A small image deblurring model, trained from scratch.
Model: norm batchnorm, widths [64, 128, 192, 256].
Data: trained on simulated stained blood smears, 48750 training examples, 66.2 epochs.
Rows from block 3 of a small image deblurring model, named by matrix and row number. Rows with one number belong to one channel. Each number is 500 + 40 x the weight over its row's rms, rounded and kept within 0 to 999. All counts start at 0. Numbers have three digits each. After the name is the row's rms in percent of the matrix's.
Before each channel's rows are labels from the 100 images, of 14848, where the channel reaches its highest value: "colour at peak" is the nearest of a few named colours to the mean colour under the peak. Only what is clearly more common there than usual is listed. The data: simulated stained blood smears. In brackets: how many of the 100.
# convs0: first 3x3 conv (model.mid.0.convs.0.weight, 256x256x3x3, each kernel summed), inputs 128-255
# convs1: second 3x3 conv (model.mid.0.convs.1.weight, 256x256x3x3, transposed, each kernel summed), outputs 128-255

colour at peak: white (88)
convs0.102 091:517465526527507465502503491531494499488486506584516543511412516528543521497526513546532523532564474516499505473511489431506508577508534488483515472510511520537545537554532542539514493515543512518572478478510520518515529531491498574507607515544510552513611520563487522505528521542524531592545531506515541572515534512567451517511563491506490633537565513485502511557557517574533559481494
convs1.102 075:534458448530553629499449522496531486630522534459530535464466495500463552594499477440475517545511464533484482495473477551491396549469503471497418549549483528532457476516509505511541528520539538496465528456477498507547486490409481536459518533507468605549558529436485542498429511587518498443470491497509527502506521582480548518553473500494473450594518491489546502513443550496565519480538

colour at peak: white (96)
convs0.203 071:498494534477511495545518531507499523533516504508515551514478519524557493548520529541528525539544502492506531494560494381503526599529521501475516474536517547554608512556533524557554532506522537530549471542540533543514561514471532542500524515520536503495516521550526520502505560545538513603519514512497579534532507533551507578508560502511530599542565471462540510514558508560543533503465
convs1.203 064:549474470503552612479456493524546475580513489525521550505510448511499518608508469465490486550523442504526441454491483467477450568509557477497473508497471488533487503530501513545571516503531500501492498501471493530530450477411502546489547489503492601611544452473477491555452540548513458494505508518485476514465518538497498517547545486492522494570519518461522497490509499552596429485466

colour at peak: pink (79)
convs0.126 053:507532494435507508516521492460452486479495467461454473526487482445500454494557468489432445497491502442530467529440508494453419477550488496483490490466515510446541478459487461534466557441493466537530473486462486503480416556492437409570494516431506444466461444427486515475520444472498504405489498507474385514545473463451490527430521491520482459508481492474493501527482457443491439493461
convs1.126 053:497489361473591612492453510522485468590483529522475501538460481545515579528459460490521519494496506485483492457539493535493461480465497511453561513525465513528496524507512481487480481519548484456485504495467455505506475447464519462521550454505498583523509536486477499547473506487475476516488486505479513452529645503515480490458519486485512499523534475459486516528482507480613442568424

colour at peak: white (64)
convs0.154 067:509454487487502510498449413535508464487496476446484410465492522479513495475500509514516500491525502505445517494572455416433503396486512488477520533492450489463481457613504446381472479530499528482553500486547443493530467422482478535442461491516484471525521414563472490426491499463474435505478480468417490426460471557500450420502394498520501516413482505451469486433536539527484476487483
convs1.154 069:492453526509535540464542529493550475517525491368555559467482473562454521519525485483553456571549444534509492477484482523462449573447458508532453541499489513523464503423531453482522517524507499480466548465456510470492514368440496481395512511560456551516574563460478530564511521518516448444501421503459483512493533492510512504547466477456411437510563509531556465543477506428542435491569

colour at peak: purple (27)
convs0.161 101:523464491446516470500505434495499479490460460593496438526437504447454491402506518477460450472540451543493450506551465444452576423487520506473530493523503473491474522573441493505472487468493456494501469497555498511489460424484511551542506507500487523514527398632504493459446457465454512461432508498496424441487489494458456427442443510496497444477441515497493446505506486477530567497488
convs1.161 125:560438463527532471443538480470497545438498515536517447486503451496544536550415455523493514490480497498510524506539464473526514521450542458475467491489497481631504471542479463610476468525538480491501493490462476448535465421424492511405540478574490580554522445416475535528475489511452499537488468479551513559474492522548497544481519456469377593465528512469466518510503490546604437496446

colour at peak: pink (83)
convs0.72 061:553558487458454496521532453495540476480485487495462464459494472487493508472535498479476501475562512450519450546474513528492415470542568500552438485508499501505493481517501479519489490439505501509576488492566504455642457494469481452512624510550545531538546440495491454460470500516509509444469467503438436484503491464498530480502503510505467497488449494493487425490508451503587460451483
convs1.72 061:464545436555497521476443496495431491604518486461497585500472469492509500457474502454503411554517452423434479411509440467510494555451462477494525517427438478507525478430500489478539549484436482441467472531492446462500561472495494511439427476531448475470519631470491537502510479530502548526512485498469466476523550509459481525516435485496472547524512453521541471508486519444500470514443

colour at peak: pink (88)
convs0.122 072:518585419509508510415483516499493488466528518443410486493468436502452462546479490510482489486481566503430505515523454537484468466497474501542472486477467486509490455532474421460459485500504535503463504483526492473494451491452515492437437492463480446437476475445465441487559441525491487499510429476470508438446450539433494493501471468489439477470480414462470543462437516456497400482438
convs1.122 106:461544439535465595508383502504503455582503480477515593487479501466425452476527505445454482542510503502485504472485530514465488487481498508523479562512491500460483464433504494391556546498472516460474540500524495524469548483496474497468520489537485486469536536495483502508483503490476487476453460440486454509485577533474555538579424539506492423565493476527537476504468510448482426517481

colour at peak: pink (83)
convs0.9 060:488368517485526469449491423525552519477426468599512493419506522447541500412566514538530496424525492573517407552438460508504527467499528466496467518449541492483563521495471478438527506418536504497531489515496544488510458480563498549486518532481504512482561493542481535385504532447500503518455505501512489453523471427570433457461539506517507421506412517535502482466557419520515557510496
convs1.9 066:528428534502492533459539475483457489525490555441528538485516520485495531504518485445496523498485462511488543500493418513504478513423524475412562528450489493526427480464515482512496455497468508525532482517447424473543474450462502468492545544482478526474531678512480538472400469534485505456514495472519495456537526477500523479484517360490466524548546494408482453536492528447508497468548

colour at peak: white (72)
convs0.133 108:487485485508505442476421626457470471540505510435466439509516488520502571510435442509465476507456488438431491453419439526506437521488458496509501495530477468531489452435503464468504450534477496522479472532448435473435466529462461371490470452489440501474453473448475466558516519531499480489479463455443493524427524462509527469529433490461480486494551442464506519489562516380481504468503
convs1.133 123:494559473452524404519507479491465514464466485499432402548541530536495497446507524579448514424507514512505476521542551565520518447520491528574489445522520476511484513496456547549464481436498460501518451524499520502520491627480518501519479560470561521528426391543499499501515453444459502533511528517511472527524439482488457486388503501505540506418504504537450513481491433504511531540547

colour at peak: white (48)
convs0.132 094:481540524559484515510458418550521469490447501481469459472509525383499538376488497501472533479565476512467496512546493534419564485548495493548519530468485482522415469533465502434484518500457505492465509495513516511530507440487517487484565508511491589516526514574509506431396509521477526509480527480431538466516466509500498365474453487502490502452476507515468370514475464540559437492473
convs1.132 114:438448448520437481511542535476539511464525471413475456437511437495477456425428447556504426506499479438509468478460476497509515491408453555490497504429530503497449487436486420447496446484480494514471488486459521454479493383453485505382452463511450415439474481472466528513506501473471541524533487474470508510522506495504499482471481474473387536488557478574476475458519498456462494521501

colour at peak: grey (52)
convs0.144 074:537389467500505406455499489479415472502540514491464481430492467463470529461503527475462516490530433491414473480445478500499446452450512409479486493460497459483438497516488429505483526481492487500583506476557472476486480439458496456471536483497432517454461472526466490473470451465494488450454482464462455493493498483417479489520505440475416422445460470480499498447465515498539509475548
convs1.144 088:448546562529421549430496492500541455596503483467525549490444525475421438495507480396532440564549500478484495495504512474498494473479442467478550524399510520489494503443516508470516532496461501480467517522466488490440534465570511488538507513527465397401491641462510497479537532523542498477487522502480511493500563533469560508503449542512542438554482484501556493464483554490409419463462

colour at peak: pink (77)
convs0.207 063:494398496481521463401414449511540440519525522501443487466481484479492532462478487485516472411547472487383513484530455550502535494390505489507488497442481465505496486511459484442483482527498462500525443469494471475500525453540449471456483514551443562514585507579423514498446495492457487451434431503468493466460488522475471458483490516465462445477495516507478451496529455472557460521549
convs1.207 098:469536487533476582456489538520523518554559551495525533456424477482408527543499460472532463532483456532450497498477453480449499493423486480376489514499484549508496487476538495532542505548531510487453563500473463493503478392461493483475509566520477541508554658463475500576550506567548501446483471538529546481534547507509519501543439517487465420563528490475548487468462499487508416524440

colour at peak: pink (99)
convs0.160 088:539358476452539418398452402543451457493474465496434527413486538471465509449503505465510473495543484560520480482498474470503516476442501472469439482467492492462436489486498436414488476536490492473547482473544477522472544461467466516437536493536465522555544503587426498437467456472477378475491490475477512466467480493471457443487458471453473478448462526474483466534502496530543527486488
convs1.160 101:499422501543507484449460509521555497500512551523528485472421458472431507566477460505568454525502491576494557470448471505490497467427487474414420522451460530499464495511540444485522487575499546473431568492487477450516452414451502430441491507492469482498484581393472482536504501562560488456440494537572522487546475495485522538530485498461455424533519515453503467498476523475473491543438

colour at peak: purple (27)
convs0.118 082:480505511444493481475456479468523494507487485543488411537478516445481394477409516475426470500486472531435436449566468441463513422503460525460502510527439477523478487576472474435464480475468492468457494542488471527484448496498499466519445456487484496548461467534500478453413457423462500484467486481479451402467460471461333423499430508472546479504457485469514454441490490465457540488500
convs1.118 117:455489483527516600467436516501511449597533524438561591450416461476457553584511491479482469552491471489465467485490468476466466611471490455474482513515473510550503474511537464470545529503529515479479521481502497507539527473483501473488534474506483562593580533462474502531476558574492455472431463483492508493490539566452519494570467478482471395576490505490526510476477538478540450496503

colour at peak: white (94)
convs0.32 059:468499474486491512479519581460475529613513522551546472497514484497528518506500477573506489486480567468461496496487500513465454487557509521564493526470505523492521540434493598573502506530495456484485498503481496465478520492493468492520431500547488505492451551518509536491462550556576556553515515514511482547484563514533523523504536502523535510543536479519542505498552466486498579495413
convs1.32 060:531510573457527488443464503474466474490462509419482474517525511447495491522534484397515528445501525500461399514456497515537395586475492481481489542519477490489528484464458529429520523451559499498490487459487501503555495459469474498551545521503533470488523568499541496480436463420521530485532521546467509598559469502547468548475492453512587418502563474394500527598454489467479503492538

colour at peak: grey (67)
convs0.129 094:519498451515508438476469498491448459493517565447537433448582490524505505465489492490473458481496436376322550444446528530474439403389484457494433516513483452498474480471503503485477462510470473497493509487500469476435479354412443507461473451522428533457434435516459485482451483490508470442521473441408455525473526522488433446489523469474443495467496430485502496387521516508512490473485
convs1.129 167:467560530535496576480452506501505435591484527506575572486427547432414474537512474457510440549541470495518490497471501473481493563508443494483511564457478500526490466491527497419542518519473534483444556529472499503458502468557505486584503473528490466447539571475523505513524550536525449417494525481485490535517541545506518521570454501500566367560465513505549513494466547467448442467446

colour at peak: white (97)
convs0.213 052:459507455433504491543400552493438538479456485403466563444546545459489546538413563536497533526470516454501507422472465493529487507439535489477467454452479510521595483512476511463566497531513486474504464497493439513481529602471505553498458472499487414514506553490472465480550553513576478516522477492512482536410511483525545545480573463521511494549496455466570535464564503495473547484513
convs1.213 058:565490481454530433564497484492470586484487449598463472537517464530498503499506492524420506493517552492469439502544486509501513476508589494501512425534501518487526497497493451571408476452501463509552511578544545518527533511522465507441516458471510586569497423557500521521507481444487547549517501501557460514475440431467459515472515442518485553480541511545461523479512436532516533518528